A small segmentation model, trained from scratch.
Model: 2.58M parameters, encoder widths [32, 48, 72, 104], decoder norm groupnorm, decoder activation leaky_relu, decoder widths [64, 128, 128, 128].
Training: normuon at rate 0.017, batches of 256, held-out accuracy 97%.
Data: trained on rosettes with rotational symmetry, 10.8 epochs.
Rows from block 4 of the encoder of a small segmentation model, named by matrix and row number. Rows with one number belong to one channel. Each number is 200 + 20 x the weight over its row's rms, rounded and kept within 0 to 999. All counts start at 0. After the name is the row's rms in percent of the matrix's.
After each channel's rows are labels from the 100 images, of 14848, where the channel reaches its highest value: "top examples" is what is common among them. Only what is clearly more common there than usual is listed. The data: rosettes with rotational symmetry.
# convs0: expand pointwise conv (encoder.blocks.4.convs.0.weight, 144x48x1x1), inputs 0-47
# convs1: depthwise 5x5 conv, stride 2 (encoder.blocks.4.convs.1.weight, 144x1x5x5, trained with AdamW), a 5x5 kernel
# convs2: project pointwise conv (encoder.blocks.4.convs.2.weight, 72x144x1x1, transposed), outputs 0-71

convs0.85,104,199,162,202,203,179,188,196,183,204,208,229,209,240,218,231,163,170,197,198,173,203,198,217,201,213,208,220,216,163,182,251,192,222,215,204,211,209,229,169,181,210,192,201,187,193,214,220,221
convs1.85,081,193,203,218,209,199,194,197,198,207,202,200,197,160,223,219,205,203,165,264,215,201,204,186,232,212
convs2.85,100,234,201,202,187,232,239,169,218,208,191,195,186,185,196,232,205,172,223,224,178,186,207,172,212,202,160,203,208,189,218,183,208,209,206,223,220,224,205,167,168,212,205,236,209,231,174,180,237,222,206,206,223,181,216,174,199,182,206,218,220,203,214,229,213,219,184,168,185,195,200,183,221
top examples: mirrored; warm

convs0.20,119,188,187,188,242,198,177,214,207,235,197,235,207,180,218,194,190,179,190,199,216,193,186,235,216,191,199,204,198,170,182,150,173,197,192,214,193,207,150,174,202,165,185,214,188,187,189,201,189
convs1.20,081,209,212,204,194,195,200,196,224,204,185,207,199,247,179,203,210,200,234,148,197,193,186,211,158,191
convs2.20,089,189,194,226,211,205,177,203,207,221,171,197,186,195,212,188,190,238,215,214,218,205,184,212,177,197,233,211,159,176,200,206,181,202,200,212,151,182,216,213,181,227,182,187,188,217,186,231,177,161,184,201,188,219,220,189,198,202,199,196,226,212,174,206,174,229,196,188,205,221,170,168,255
top examples: mirrored; warm

convs0.21,087,192,166,192,201,230,202,207,156,189,185,173,182,217,207,208,212,207,191,227,182,194,167,185,199,213,208,172,175,215,184,201,208,194,199,187,200,197,205,188,189,198,225,153,138,183,181,224,206
convs1.21,087,201,199,200,199,201,201,201,199,206,198,207,193,188,219,196,199,181,293,188,207,199,199,211,197,199
convs2.21,109,223,216,193,233,216,186,167,181,204,201,151,171,209,195,185,192,220,216,197,202,193,189,219,196,163,174,217,208,180,199,150,222,228,198,213,211,183,199,171,195,207,195,210,182,218,221,177,190,184,174,187,204,163,206,209,234,177,189,218,192,223,219,179,210,179,208,190,177,208,171,175,236
top examples: pastel

convs0.83,101,222,212,197,218,226,201,180,193,180,219,204,156,221,176,154,170,188,175,212,178,184,188,180,195,211,227,179,228,179,206,191,199,206,236,172,198,198,195,207,206,203,188,193,171,187,182,159,210
convs1.83,111,201,202,198,200,200,202,198,200,199,201,204,195,186,204,206,197,227,291,219,201,202,192,183,201,201
convs2.83,135,264,145,197,219,188,187,206,189,184,197,210,206,210,182,227,184,195,170,231,210,204,218,216,204,200,192,183,180,212,211,177,256,228,224,179,194,199,204,225,181,195,197,196,210,203,186,214,161,231,224,177,196,203,197,230,208,214,198,202,215,215,208,198,220,232,225,216,213,196,188,178,188
top examples: mirrored

convs0.45,083,190,183,188,192,196,202,212,179,219,175,176,193,211,229,179,225,179,201,226,199,215,166,174,217,209,207,157,209,189,160,212,213,164,187,177,208,176,204,224,195,210,203,179,185,174,190,244,198
convs1.45,090,202,197,202,197,201,202,207,184,222,198,197,201,272,164,209,202,211,186,245,200,199,206,201,212,197
convs2.45,107,190,168,179,217,188,164,206,229,173,156,220,182,212,184,220,211,230,182,180,148,205,224,221,197,182,206,226,192,204,201,213,180,203,211,168,187,189,198,197,195,214,204,190,208,197,186,208,195,222,194,170,179,174,205,176,182,226,227,173,215,174,164,194,198,202,173,181,197,179,222,228,223
top examples: pastel

convs0.1,111,178,177,171,234,191,181,212,230,197,203,225,187,213,207,226,208,208,195,182,225,186,193,178,204,203,200,220,180,163,219,193,207,200,234,197,164,182,242,184,238,192,177,174,217,183,210,212,185
convs1.1,093,194,195,182,187,203,209,207,185,199,201,212,177,180,172,220,206,198,258,173,209,195,198,204,248,183
convs2.1,077,185,196,202,182,199,198,206,231,211,211,245,222,158,193,196,188,226,217,206,179,200,193,137,206,208,191,207,190,201,203,158,186,183,199,213,205,208,197,199,215,225,235,213,225,220,177,202,194,208,204,209,196,184,165,172,187,214,212,193,163,188,177,223,171,211,170,226,191,175,198,189,237
top examples: mirrored

convs0.96,109,227,219,214,235,182,212,180,195,199,197,199,242,223,201,159,181,170,210,155,201,191,185,204,176,196,203,179,216,197,210,178,179,193,201,197,195,206,205,217,188,209,201,185,230,159,228,236,210
convs1.96,113,194,190,190,206,196,198,199,214,191,196,199,206,207,239,216,191,192,233,260,226,194,195,226,235,210
convs2.96,125,197,190,192,231,230,157,185,155,233,208,199,214,216,176,177,190,194,181,195,193,208,241,198,200,226,206,162,198,206,181,222,179,199,214,216,194,195,203,226,222,241,203,184,187,206,195,211,217,197,214,184,214,181,209,207,178,201,195,184,210,221,210,205,165,165,150,201,210,172,177,177,178
top examples: mirrored

convs0.64,089,180,202,205,210,209,192,202,212,210,192,221,180,170,193,184,215,214,140,175,191,204,193,226,225,178,202,199,193,176,174,160,219,213,166,205,208,184,214,204,193,219,177,165,181,196,162,178,197
convs1.64,108,199,208,209,181,187,195,186,230,216,206,202,217,257,181,177,188,191,217,162,208,206,190,178,175,214
convs2.64,089,229,188,203,185,204,208,222,203,191,200,191,188,217,187,189,203,219,225,215,188,178,220,207,215,178,229,186,211,182,229,215,201,165,250,188,209,200,191,172,215,190,176,220,195,165,232,210,221,167,191,192,208,206,225,218,172,247,192,200,163,217,185,186,214,191,184,168,199,206,215,156,180
top examples: pastel

convs0.140,100,185,187,176,188,148,228,176,231,215,202,212,175,214,216,184,183,224,178,196,199,244,227,175,202,193,194,199,222,197,207,187,222,215,182,185,207,193,183,195,195,188,177,200,173,163,191,232,181
convs1.140,102,206,197,213,223,212,208,213,203,226,217,209,221,204,151,161,209,195,242,231,213,210,190,202,193,188
convs2.140,076,187,191,215,159,213,217,191,232,208,188,229,210,229,221,203,228,192,186,210,204,195,175,218,195,161,218,227,229,202,148,180,182,174,177,214,205,221,174,198,213,165,227,216,206,188,195,202,178,191,197,188,176,200,219,214,194,176,217,186,235,220,206,212,211,204,191,194,186,215,161,160,190
top examples: pinwheel; nine-fold

convs0.15,101,196,181,216,193,231,189,209,182,214,175,180,175,193,185,174,221,188,187,167,221,197,232,183,170,210,214,183,265,194,203,215,182,209,195,219,181,183,183,213,231,190,182,228,205,196,213,210,210
convs1.15,085,217,189,182,185,189,221,195,223,267,228,212,200,228,229,206,212,196,203,201,189,187,204,189,196,184
convs2.15,095,222,203,206,170,205,183,183,191,182,167,200,216,211,210,171,233,206,214,188,173,221,220,190,199,200,201,178,201,208,221,196,210,201,182,183,183,220,224,182,243,196,203,182,146,187,162,225,228,195,212,187,210,213,173,187,210,182,161,227,191,204,193,213,192,197,210,231,150,188,183,173,210
top examples: mirrored; pastel

convs0.42,098,206,171,202,221,239,193,197,164,184,216,168,181,230,204,202,181,212,184,198,172,199,194,180,194,219,222,184,180,203,198,184,210,212,203,199,213,206,202,196,199,201,219,165,126,183,182,199,218
convs1.42,103,195,201,198,201,201,196,195,211,199,199,206,199,294,181,209,197,196,216,195,192,201,202,203,200,210
convs2.42,133,193,215,193,233,219,207,220,209,189,185,203,208,190,162,243,208,207,213,196,179,157,211,197,178,196,195,245,192,223,240,241,190,196,212,221,219,186,175,179,182,216,228,213,186,205,204,226,184,178,216,202,222,206,212,202,220,193,181,206,161,198,179,229,211,186,209,231,222,212,191,218,235
top examples: pastel

convs0.137,101,188,192,239,221,195,195,211,206,155,190,159,185,171,190,183,237,220,205,189,178,187,167,224,240,219,209,195,225,206,185,203,180,204,195,207,213,188,232,196,209,206,199,207,195,165,171,193,215
convs1.137,088,202,171,181,205,201,195,189,200,202,213,204,215,166,171,198,207,182,174,243,200,215,188,241,235,195
convs2.137,077,175,209,234,209,179,195,198,208,162,203,174,216,202,203,207,223,223,201,211,191,228,183,198,229,184,211,228,229,205,194,226,178,225,177,169,201,187,191,215,181,200,217,201,261,222,182,200,212,234,216,178,223,203,226,214,193,215,190,197,188,202,186,153,218,221,220,175,195,193,217,183,169
top examples: mirrored; ten-fold

convs0.48,097,177,197,187,172,234,199,198,165,186,226,188,183,182,212,200,245,180,164,175,208,212,221,209,238,216,185,192,201,197,210,213,203,203,215,222,206,212,213,205,216,220,190,182,192,194,167,151,219
convs1.48,102,187,184,178,210,196,200,175,200,168,186,171,168,174,187,231,183,174,227,181,178,189,195,214,175,194
convs2.48,082,192,218,188,171,186,176,218,185,224,168,178,193,214,175,185,202,204,184,170,193,218,192,228,211,187,221,195,203,171,169,220,212,222,149,201,182,184,183,225,196,201,211,176,200,184,164,178,177,190,192,172,207,193,231,198,195,197,175,229,195,249,228,194,197,187,192,217,203,166,217,187,225
top examples: mirrored

convs0.87,104,232,172,203,218,201,177,186,234,147,199,205,166,179,188,153,201,221,194,200,178,175,176,197,197,233,214,182,209,204,183,199,190,204,189,220,234,200,187,216,176,198,194,198,178,195,195,214,225
convs1.87,089,200,203,204,197,203,203,198,191,202,201,209,175,241,207,183,199,218,225,132,222,200,196,168,208,202
convs2.87,075,229,177,180,228,168,183,177,194,209,164,234,185,191,206,195,224,209,210,211,201,167,189,212,178,180,179,190,170,196,193,190,232,209,233,186,210,185,207,230,201,150,195,199,195,195,231,199,209,209,176,206,183,210,220,216,192,161,154,217,202,199,224,227,204,186,195,215,196,168,175,196,181
top examples: pastel

convs0.142,099,179,172,201,219,185,198,205,196,210,158,183,215,209,219,209,197,199,194,185,199,202,206,194,186,201,234,186,235,173,187,185,183,219,227,154,198,223,208,199,227,185,222,205,219,175,167,177,155
convs1.142,115,213,218,216,189,181,209,218,221,229,216,215,194,238,170,179,188,235,194,202,188,209,215,222,233,215
convs2.142,092,199,215,182,224,175,220,205,183,180,163,221,201,206,217,194,219,202,208,208,198,219,210,194,157,209,247,185,212,181,193,208,177,186,175,200,216,193,233,172,250,204,192,209,201,180,206,199,174,205,231,185,207,205,218,233,201,234,215,186,236,218,239,205,166,227,208,222,183,188,219,200,205
top examples: pastel

convs0.59,114,205,185,182,197,195,216,220,193,224,213,226,198,211,164,177,182,167,226,204,155,180,201,196,168,179,200,209,168,224,176,178,230,206,181,199,177,232,213,190,217,190,184,191,184,213,197,229,222
convs1.59,102,192,189,193,209,199,209,209,205,203,201,191,190,229,218,235,193,181,207,265,232,205,204,214,230,195
convs2.59,111,215,205,196,191,216,183,177,234,208,181,206,191,205,173,186,211,237,229,201,198,198,209,217,237,200,185,158,199,183,200,173,158,224,226,219,183,198,142,201,222,223,205,192,159,188,185,197,204,194,165,203,212,199,199,202,156,218,219,199,210,220,213,195,206,174,218,206,181,180,174,185,197
top examples: mirrored; grey; nine-fold

convs0.36,089,146,205,160,188,185,203,186,184,199,185,235,184,173,171,180,189,210,190,174,203,203,221,228,199,211,195,241,190,201,221,196,216,191,200,195,218,196,204,194,190,218,155,164,199,178,204,216,179
convs1.36,098,211,214,199,189,187,187,220,205,189,216,207,211,160,270,199,214,216,190,197,226,186,201,202,195,184
convs2.36,074,176,213,229,161,208,203,214,211,188,164,217,207,170,176,190,142,188,183,211,179,192,211,190,167,175,185,203,213,207,208,186,205,176,213,222,216,214,199,178,194,224,157,235,223,213,195,210,196,202,199,165,206,192,197,190,191,184,198,203,222,228,147,222,195,220,189,174,189,212,206,202,218
top examples: mirrored

convs0.26,096,207,196,219,191,234,220,230,205,194,203,207,198,192,234,182,194,212,182,208,170,197,193,189,202,236,186,187,183,223,153,197,208,239,175,175,211,201,225,209,215,182,237,164,185,174,217,213,195
convs1.26,090,172,190,204,209,210,167,185,210,177,206,188,174,183,233,175,221,238,196,187,224,200,219,229,216,200
convs2.26,082,207,259,200,221,187,195,212,217,211,199,183,206,236,204,216,210,176,221,222,184,169,206,191,204,202,172,193,192,190,172,175,149,183,211,197,187,204,238,227,211,216,177,209,185,163,213,218,194,173,195,217,186,199,203,249,229,209,228,210,218,210,215,212,206,235,198,204,221,211,201,202,214
top examples: pastel

convs0.108,097,220,182,182,203,196,209,168,175,209,187,216,254,183,185,171,191,192,173,193,191,172,179,216,170,240,199,199,185,229,193,204,226,190,187,176,208,185,175,175,218,196,217,171,222,198,207,202,221
convs1.108,098,194,187,194,202,198,209,206,197,212,207,197,223,159,168,217,180,253,223,173,197,201,192,235,210,198
convs2.108,090,210,238,208,225,180,203,191,182,211,217,212,202,211,196,252,224,207,178,176,217,194,195,234,153,195,190,190,213,208,200,154,198,173,203,186,231,199,212,184,192,205,166,157,189,210,176,209,192,174,186,182,222,203,217,210,164,202,208,247,187,204,182,208,200,212,192,198,189,175,186,175,200
top examples: mirrored; nine-fold

convs0.132,105,178,195,211,211,200,188,216,209,184,203,208,175,161,203,220,170,188,174,203,193,213,225,222,205,191,187,207,191,179,191,206,209,209,162,214,211,177,207,212,182,222,203,163,168,217,133,178,207
convs1.132,098,196,199,190,182,184,198,200,198,198,188,195,192,218,234,222,184,201,246,245,224,178,198,224,232,200
convs2.132,135,185,205,170,185,169,235,208,215,212,173,194,188,214,223,216,205,229,203,222,183,223,216,205,195,183,219,227,151,195,246,174,210,207,171,159,225,187,215,207,187,161,197,208,208,203,204,219,210,193,204,205,213,223,179,206,216,189,208,224,160,217,216,192,195,176,209,187,184,208,240,196,177
top examples: mirrored; pastel

convs0.8,106,187,161,177,192,201,225,196,204,205,209,196,189,192,187,169,213,201,221,196,195,197,227,189,194,235,179,192,213,217,173,216,181,242,175,234,165,197,200,202,216,153,194,226,173,188,190,181,180
convs1.8,112,203,215,221,234,219,187,205,220,234,225,209,184,180,202,199,200,219,196,160,172,200,204,185,169,174
convs2.8,107,210,190,203,244,208,222,235,229,200,216,165,212,230,200,211,202,229,177,207,204,248,191,175,203,205,213,208,190,194,168,201,197,212,229,240,188,190,220,182,175,174,199,219,250,202,222,202,208,180,203,205,181,208,199,219,224,197,185,212,193,151,215,205,191,212,206,201,174,180,208,228,205
top examples: mirrored

convs0.122,107,169,225,208,200,202,159,160,203,206,195,221,205,183,202,227,160,188,195,176,206,168,225,227,201,170,169,189,214,204,193,225,209,184,210,194,200,191,189,182,203,242,179,184,168,179,202,211,192
convs1.122,092,200,199,201,203,201,200,203,208,205,201,196,210,167,238,218,200,196,245,268,196,200,202,206,184,203
convs2.122,121,214,244,206,194,220,235,203,187,196,165,195,203,183,206,199,191,193,191,204,184,214,198,192,202,192,220,176,164,217,230,203,185,138,185,186,234,224,206,152,193,201,194,200,218,203,219,181,181,220,191,227,201,216,198,202,172,195,192,192,211,204,180,195,203,210,159,221,243,217,183,223,228
top examples: mirrored; pastel; nine-fold

convs0.127,087,173,186,226,186,186,207,179,193,205,179,184,169,219,214,203,200,174,203,231,176,196,202,201,163,202,208,182,193,196,221,170,220,237,188,206,185,186,171,204,161,166,183,209,202,160,203,166,190
convs1.127,106,199,203,205,194,198,201,204,208,186,196,209,192,226,164,195,195,205,285,206,210,199,193,201,204,193
convs2.127,108,244,178,199,202,198,209,187,217,210,183,168,189,209,177,205,206,179,208,241,226,195,195,192,226,191,189,227,211,191,198,225,186,225,187,251,196,191,207,184,165,187,187,219,221,216,202,187,244,199,230,184,223,190,158,195,204,182,256,199,220,220,217,185,205,211,203,221,212,189,202,197,191
top examples: mirrored; grey

convs0.12,090,211,176,159,207,184,190,199,204,215,203,193,191,187,200,217,206,180,181,147,191,186,213,215,238,188,206,190,210,182,178,176,182,173,170,169,230,175,220,209,174,163,196,187,191,217,212,185,194
convs1.12,077,195,208,197,202,202,198,204,185,199,205,199,187,267,203,204,192,214,186,141,175,194,204,183,197,205
convs2.12,101,216,209,194,183,251,202,184,193,208,205,219,202,230,161,192,170,206,181,230,205,202,208,218,204,226,196,196,160,207,224,207,210,203,171,203,203,193,155,176,214,194,195,209,188,169,225,180,168,202,197,175,171,199,186,240,167,203,192,209,204,189,189,174,237,195,201,220,166,225,221,202,207
top examples: mirrored

convs0.102,095,238,173,192,237,216,199,213,210,175,212,181,171,202,194,188,189,205,169,180,171,192,183,178,178,214,228,194,210,194,209,206,222,219,243,209,215,202,204,186,191,201,199,183,155,204,185,158,216
convs1.102,097,203,196,197,197,196,199,206,194,191,204,199,202,198,298,198,197,206,203,209,198,199,200,194,201,208
convs2.102,124,176,196,191,167,179,189,205,207,214,214,228,209,185,180,197,201,210,197,224,240,216,201,201,205,204,182,246,207,173,209,173,206,211,230,223,193,186,223,197,190,194,221,219,187,182,244,165,182,222,176,224,190,225,253,215,205,149,196,215,209,206,183,186,210,201,173,217,206,181,197,188,191
top examples: pastel

convs0.119,086,186,195,183,183,159,213,201,221,217,179,177,174,209,219,185,201,194,184,226,191,215,159,178,202,211,215,170,222,202,176,187,212,175,192,177,171,194,187,198,212,188,180,207,169,153,197,216,168
convs1.119,107,194,212,188,213,212,203,190,224,200,188,209,216,184,245,231,182,219,234,167,187,207,200,215,239,199
convs2.119,079,208,236,206,177,228,216,169,214,218,208,182,213,214,197,189,184,197,205,227,243,205,182,169,213,180,208,191,186,204,163,196,184,170,188,204,182,171,200,213,230,192,172,190,180,216,221,214,197,213,184,181,229,207,214,219,219,197,227,223,159,197,222,191,219,197,196,233,229,188,176,209,156
top examples: pinwheel

convs0.138,091,215,176,181,166,203,200,198,173,226,172,208,199,201,221,195,197,213,189,183,176,188,161,196,206,210,218,166,180,198,189,204,203,205,180,171,191,171,201,182,162,217,179,173,205,202,161,240,175
convs1.138,072,203,197,201,201,200,202,191,185,176,185,194,208,249,272,201,203,192,227,212,202,200,192,200,190,197
convs2.138,115,228,184,177,208,211,158,232,211,199,214,204,223,156,233,201,187,207,192,194,199,191,234,163,223,190,197,182,195,229,197,226,207,180,172,225,216,186,212,177,209,209,158,218,202,233,194,213,184,194,181,208,213,187,191,209,224,203,212,233,198,205,172,247,234,190,185,206,201,177,201,207,216
top examples: mirrored; pastel

convs0.98,112,223,164,194,201,204,199,197,196,184,205,189,205,146,220,222,197,187,193,184,197,202,198,190,231,194,199,211,176,207,198,215,183,163,204,174,237,217,197,216,192,154,160,182,237,180,195,192,215
convs1.98,088,201,197,201,203,196,197,203,191,194,198,197,196,254,278,216,204,200,178,196,194,200,197,201,204,200
convs2.98,115,221,232,158,198,197,182,201,200,202,222,218,245,190,165,144,217,188,213,214,192,219,181,198,186,206,219,205,175,209,180,216,222,195,191,185,181,203,221,188,195,176,221,183,212,217,185,177,198,170,169,199,193,194,239,193,197,218,215,222,210,226,209,233,188,221,207,237,225,220,197,221,192
top examples: mirrored